From a checkpoint of a small image classifier: patch size [4, 4], trained on fractals drawn by 1,000 iterated function systems, in grey.
Rows from block 2, named by matrix and row number. Rows with one number belong to one neuron. Each number is 500 + 50 x the weight over its row's rms, rounded and kept within 0 to 999. All counts start at 0. Numbers have three digits each.
# gate: MLP gate (model.blocks.2.mlp.gate.weight, 160x80), inputs 0-79
# fc1: MLP up (model.blocks.2.mlp.fc1.weight, 160x80), inputs 0-79
# fc2: MLP down (model.blocks.2.mlp.fc2.weight, 80x160, transposed), outputs 0-79
gate.8:568567397479506471477585613484501495527395462532520535585378497475431536468517591463501480497522538531527513545450520510537465567553537511487518406533457486450479439521563509533461501528523454551436520571420531520376474470577510465434437498
gate.9:510549485487449515458469529447493524480566546502438418485424585441442495406628557591488525517554365432577535504531524499434425521443482556517436518477442520506483489548553546500544547414524553515473461520499473511466561598471521552499459568
gate.10:502515540588468552417578449459477493569597444469489448517564488478510421492503495525454452493477515397546505505426530464518445435456457557532451496374488515526496479469507368462551427589491528514444545534503568589504471481545597503539572488
gate.11:450473451498492541507530488535519404616486551484519515488502499466531503384442539498465484495479487505590488430453506420531539517394537498442460499526415555552474550438517528515581495567474519586553492579513423429618460480535461504436592574
gate.12:520544479491484515487523538508543423405529436542538482501414569476519625383539454514411522526445453526579532414476497505497533560493550557556511502492477517508453557576502505454464563427588468522427554577500409545576455438468477457490572498
gate.13:472499491452563513543474433441515565424465471549537531572526477431584499571504554553567558542459515501433426458579632475458583494496494405509505457543532513534407469500549530543469478478473497568418465482585469533500496462511385538544457427
gate.14:498446529535509405523477535580508542478427446527530518490530434634505476524438513608438447521517498468484489487473515347469462465509531481495400529516433516532451550484536429507504585491490500571585475537508481533513461521632549469497475395
gate.15:550591515499510470481452510510533553479423538514472493468484457551526457503538534486378436407559456489436491475506547566418549549563533553512430529533521591501497478407436566562573609645486439478504513487491449470489534489489497394516507523
gate.16:501493357481578534483579602483486568516543495436482569477517566485472442409631502469576487499460572481493524535529471421501499452490497553481454492501506524517451502522525443469526488453470511582457631401432476467547527484543526492507595449
gate.17:432492552579445469510540480506472508409441487519486557492554533491532573533445568460493491512557466443400503474446543435536559560488532475503462616446521502578410532538414520514524619380599454485509504571448517451506531453462477485554513456
gate.18:513373478422537443554508480433483487570534498518449547500411511597539552523483507533471522463514469563453371489457611490484600571548500454473500481447536515484514554499527534510510522414491493413461508434524533522391575497520500483463606558
gate.19:457497525509569571475497488525602479483550469547480467403506516544459472584542536463494527516529431431455504437424533454433545556454542419390490524582557425554547455463524545580466476605489603528541447508487477462517520552512477530532394539
gate.20:420483427604501529529458481529409584482457492515641460508549551498513513524512577475439534522530516503575458396455553539465446427578534501495420578454498540474569483518437471480461418544566568520491501523571556497518444561469539504544451450
gate.21:512499532440526517545545463452478521395468458443526490445470547459381569517542539544504493562512446458484554411402539573487589541507500481444514500580463430538478490540456572534538529630569443509502508546495599483458485531405534546559509447
gate.22:576509426535493496482490541404440515458570523551530462420447509513510380396504484548492519468555481522512516458454528449465465511620543463542495462494466481567462451520428493467581535486600399482529517564452519517566544544595502585457434546
gate.23:555489455517409560441584470505459575516448574549529517532530454389448442579404551528501454540538462456558462574413475492520445478508422474518485428507462494500512575565517487544591526478540517482455439449522579514480513415509589560424505468
gate.24:558523561533481550404501542396504472551461553498477484509423501438515464511511517489524458590587502504471492512356555513468470506530405450497577511459503469439503601493519467455411497494520555427559594476578493486562547472475485416440443572
gate.25:593451554544490496433506450509553540557450520492527555608512470550619451457461505456497565448440512405476436460508510521484435547593526445389487578510568484511458522524531530414615481506434488537475489427513602520532479449505455488530517491
gate.26:512549456448533511447562561474467550483483457510419426513531498510455470577613488487496425551481536475505546537544516460419489532466537641545456417489571471550584397513474575534504551463504583561469498510507486466409527498529569484447393522
gate.27:404617502501527497539496488546508495497499450484465555505494459500484381600504483496524474562486403554443517536530492445389568547465475437416595464531554415507485541495550399437420557478477545487502466525520517462476499424456469593541450466
gate.28:495489570476608471499479576418501436552448493520590523547479567558503492491417477518517442424513466417494435526542498412529466524563590535578414378468513520560509504516432553481503452497569402545457514446559494528587492532454504456524503474
gate.29:603561466417515541467522578363582520539575390503471524474483524488455502587500538453446444493475565515403501474410504539535518502505499439544424522455479437474562442455521522608523557535527526489509554525441490489437516495582560449533529487
gate.30:545528583534500536441541534431489511563501491493496446419418562504516468545456476494471591639516533565515472541546535514541461480512491384506496462534537551514639475469545477476472520426458467567423523450454485507525401578528480587425506461
gate.31:458501544566503493578525505443480464494563473488447471581399564487474474510524495484502582524540566577466514534546484552501588513492439466411418544541467425402475567556467397496482503519552559396520482518439483530484572496487540476576601420
gate.32:494495483556508575441526510584445534572517557513483568455559540495459511548446479374457475573426553484491527502506495510544518478432565454565448437453595483528500487591495458526556464474441486589394539425493497485397519519518420494582495423
fc1.8:501438551519481530467490445525461519498581568502539442481609545495508503491516409537507558425493440435506467409612532570484552460513523466445470545486536579548441519494380488464484492474427474461550412454581528438561499546392442518542544534
fc1.9:520455614459479529409538569538468516523485461545443510470472563514510492436523574479565516515454579545482606502498517485461522512517502496535478466548419499461453475420505579563369560523612507429487550417434454510454580476462418480547543463
fc1.10:448447633500473516500469404443455482506512448422495512581551537489488523496570511517552525514535484473560514499485596546489418459495477535531468515454482593568496521472464534498473322490490471436446505520579479428510448490518458516478645459
fc1.11:401492536512589552495508503442493417503529428569491487460565483438522584437511521515483550474454533550568490429540538440515496515446464533415508473464462549542475521434464524467538502594479485535524439564450422529516437530548490503381667512
fc1.12:490561396524486516485507545601501438412598458528529528513481524477520518418529518450422507434481492582595517445438522455447565540436602527524536476474535494514449553591455521487520563479466443573505449566592422552576497431505446499478501513
fc1.13:492479590518440462530506505463477608568523546492527396514493467541556564504388444424400470550520530431511448541577395489634523494406511540418458530494525472432578496559450476496482536550498509503489510454463516504501521460513586461532533534
fc1.14:441492443520548513588526451314457454552483529468495571575471493424530448439510528471462494573549514499530461456464526506559526508515572500568521559532457494581463460524521569567451464445556515436519577478559532515466478567416491436454417466
fc1.15:430382457502457544491625467529478455535580532455530545547470572448544521511506497553558562593489549490512494474432453475552523372406482446460585503578501396511491474594486449385509525511513561510492521515551471486508502485526487525526448466
fc1.16:527474463449534496474573622499486508487557522440513512451507545573508351469554466462567437484470486474422470479503460508517401522459494462480508495478486510471476476532537429493500479493571391542512555490565513508597623497495567628422519555
fc1.17:417499517525565429534505480421425443514438525418458478550481421558480550563471523459503463538421504527441583569472579510566573544512508426476486548465530549564453532430470561516511446408523534518480479557449596446541578396524563484485500481
fc1.18:557624498581411560425479407518495417476471521497588496563499470385486482453463542448517519485507560453486528560546445561534467471411455506571511564551405546557509515506470448543512456549476519538524513551475523488564453469506449480564386470
fc1.19:422584491624515476602472483495521500465447493473517527451559492505460500589487449466425529552491478603495582457482488446568465494456487471504477487515457494498447533494531349535613500447515426523484453461461523392540431435476562542550472530
fc1.20:533523512423407495496521448484524509456469536470338407474480549479572495459570455510504409425492483563411581463437533485449424534495532544452424528574474493496492500464539443441563502560405532491454448438496583557496459452479504505518484560
fc1.21:554553452421469489506551494540487490502569489536477470521467473513501544475454510518551523401567557562520577631533514519444460497541442456510523474446517469416486521468524425477465548459634481553469478485404514543435441509594439369519568530
fc1.22:500481414536503568478520519429573483418544450565464412416531603570490514485482506522488570440503429508499498414430462465431555510548560463559468517497572516569533469574538448507493480512631410439445558501496458518520545401544493535521479514
fc1.23:466450525550438509485526480512546425455507541434584590420544464468542546445437504619490425482448527548508580447470551523575630455513500473427513508485516520510509476421556483550495429450497491504495529480495626473501483509482514589400567454
fc1.24:602520570570456504454460595420475435524465507442479502492468476428485555493431512483571403597564543492487475538454502566468468541542481464554542455516517497420450592481544430434411455403483534437468576452585505501501549490507489504492525579
fc1.25:511521476491483522492580509496479523517534488550486425438507532476593531459493573490579413466564547596562429633457456337516507492487468525545494422504518535475508441446463516456440394535539486482460481573510461492498580569493504502545413486
fc1.26:552582408549484533562543495494508546525498511518487509500488460554510546493498528452429428494535523509499457583635529433526456592494583506515488444489442454445490450455476463522480520389441524570452477513463490413431522469581624378489522511
fc1.27:584475568416480522466607485481345475507455554551472463511494519508507571470524514494520455434469462525539488453422415482477410557500528551515485543426523521541478544561567530539520484520519499526564602454477514450514546356465491415458526546
fc1.28:478529539520574524553512544411585466537479514513571575519447546624452484496491466532518530422429442564388520538462467392478426463587578501494409411447509568534569480502445496500543434490501435522488507511516502549559535574473518519509501445
fc1.29:409462552513550443456441456562447436544444544465531441547544480493543469448466490526585458587450473539535457544559538476417466391525480547529568409523531573555499555485388529470502480564488468543488544442539501585573482564428439481524481532
fc1.30:446499581487499490505462430474439430478361512509584474525561387638446468547506427509502513533462475547534555485487513546528488474531545544480462435418480597516526570484463453475456572457482478564470543549570581485487489472519417513468583487
fc1.31:465466480360551385519551472489457531479537423506529473456548518503543486525509435572579543578469500593517546543468480553534644471511530509406465470431573458525480580533542472422465476539460513477437502488417542505483488488429416541485498490
fc1.32:377520557512543574487485478536517549499474548542563541480486476594488489677561508429495511427498585506447489492466579483390496530451498446460598483513511458497498479492458541532500407490486522432481524465486594471419518516500456598548481472
fc2.8:456529493469517448501539474482452469478459558492509484535504447361540408497540510555415543550524483505612533491470591489544549485377420517543562496590614560546489539445583500447558412511531467483480532523519457411518510474482516494478579485
fc2.9:483548519392550453517473478569459545455495465518514475576501508484548490413481548586496514493473488522438608619537487443516625447451514532591511497497458480481479541566379505471486514538456614504486399511472471584479520494482515559489412495
fc2.10:518488591404438561466545506512530546474462562546651565466560556431438452541499540450472499468480411562522538533572474521499487449443474493592565483446505502519578521504526448480464593503411525490473409477467540479440520520402470463455501546
fc2.11:399439472544490577533509517513589528408464519546526409538451526448432515436565526505454493381509458411482506427555513436435620450484416511430574565459517530449563534528487521499542489504505521490546517530529514503475557465454477543509609453
fc2.12:491499550467497477548531541458579527516464511641468537381618436471477580472526480536411539485578471473515459512489443434532509588472452461602406462448552503479455483539501425494431483485532489534474466492546550443462620543492479525536479523
fc2.13:574552547597471453494519511430445390482571498432449489517482421565503465435543483507425458567521492509508436466594480568452452420449502517492429506486471505464572451554506541489597541501491551455587486552449512490506460545440529461488612592
fc2.14:538560477506534523441435495537571566462499475524462525525513517507471464422517418480532470394481539518438550545469485582586513539466502492532490517520539568485443531532469393419489611509545405487425407528517493544519469334563470530458535495
fc2.15:517496526508468545520482420503488610459581440496521512468516469525467540508467523528507471506586431469425464559453591521544486526422445614480513552444479477445490499568547446566433493518510474623506568462420527398501373470548497426491528534
fc2.16:496470430423400534466526411529523560547495426503524461464530484536467477400433461594455497544578496458469567544487539506494566583610610526475498461590450447568405460514460475468513456487497518523487562559447560443512507542467544527552455497
fc2.17:560442492406481646452499487634497531531566455466566463488462466528508480536530475434418509514560445490525435524438524549445511539427584415470578483494485528521470479461580492444543446445510438500395590488490531503423515463485498484530503562
fc2.18:554503567550391432465516425539461454513550529531576582502473451482517383533397471442505548484479574507605462440523435493502566540496510499485469470419472506615431500531541542542537467461452495548444451466474545547501430549574542442532465464
fc2.19:540580481429495538530482485471486506600554550519554533527559505605464619504395508415530619506541460521406457495427561496524508520475524570457527549558482472536504552449547415496445441511518395523498588521446488476488418446518511489469516531
fc2.20:543545471444524620452367472525485468506470461470498521497549513464529547539587554451459535451427529467548498537487550477467424434435472499509574536408397423468459520589479493499581545384506462463460485449536513520541579522520442460530568510
fc2.21:486501475530506576532585486543590414405514515492463484513357474484483536559481524488566525467548440535534565589454361555503619506450533475565532482486448582503455475437526530492481537550551444463491465458464557497505513542547412446525499480
fc2.22:374464402508483529511548474499597511534580594559532490393584487450502511448533492436460559488534468513451463437454466516616473443420547494504521490444559512543584485508477459504538413470544447532475466445488470521510519498637523548523477509
fc2.23:591579485567489614504535462463512464446577453453539470431583603580522446487429533529419542551481530475439509463497522472424505562605425520606490523558531501548499526507451501450504460433457503461444502483453449562463550415521499444527485492
fc2.24:568465432407477433600520411518539547533458522521448503542555475525443526537587481512456515474571486512528540451517483558496615443432484490444477490439449556573495393553448474534582536486485423485461509527483453506409518614475413501487550484
fc2.25:507467561509587508409490539482544554534488500613527433444581538516409491470497512411587526485392489496471498502464534551599492444499530412438505500523438513567390500505558496483504513460485402528436480508487501507546519409583459462499590543
fc2.26:497551492488528510507588531403503512542473507534505504553487529506466543570491519614451493528466496555478482476453470364429484529469527485486484502429465533493537498367437508602520544430468481533512572559569471485465458554409415598492382513
fc2.27:509463476497450447489564450519395651512587485545503526544548467631522469465538491490386477438523491520477508565466498561502387473434475541498462509462549484542506522584449456450514508509455477531457589423454559519550546463425479515519524572
fc2.28:520488454546544559512541481535416546526430395464553395455563515542527430429516450482449448502540503545513567589500469447592432577423494407579450485428489535534508511494484542506359543458481475531576504469483549506500485472528514472510591516
fc2.29:504578499441521456467545481496453587424477562495551495460460534485503509503458505483546587449518462563438475499516534441531451553483534534590549539463596553615437515414487530548499544433504473462457441544555453536550447511461379413492525385
fc2.30:522494492445388599531471507608465529498518478484553602556573500502431418515534490440467489570432504490531394486526571409488537560526495570459538445510537452423470439476401589479533539467564488526454497478469545545416458498487437508532538510
fc2.31:531573471425463564557522447589528491549450459432496490418422539480503500509571571501438507496493442518461455582449554419501440558586608510588548471494430464567449546435464467463511515478502497366570544521533518515473448570519499539540478495
fc2.32:483527450488526460476374551538555475488466500488481436593547513531418524475440568550421471455475485536582543619473527570563508461526548432546467486521490470577514548527452516455507474468418524471541583551446424471486429418533603496453471435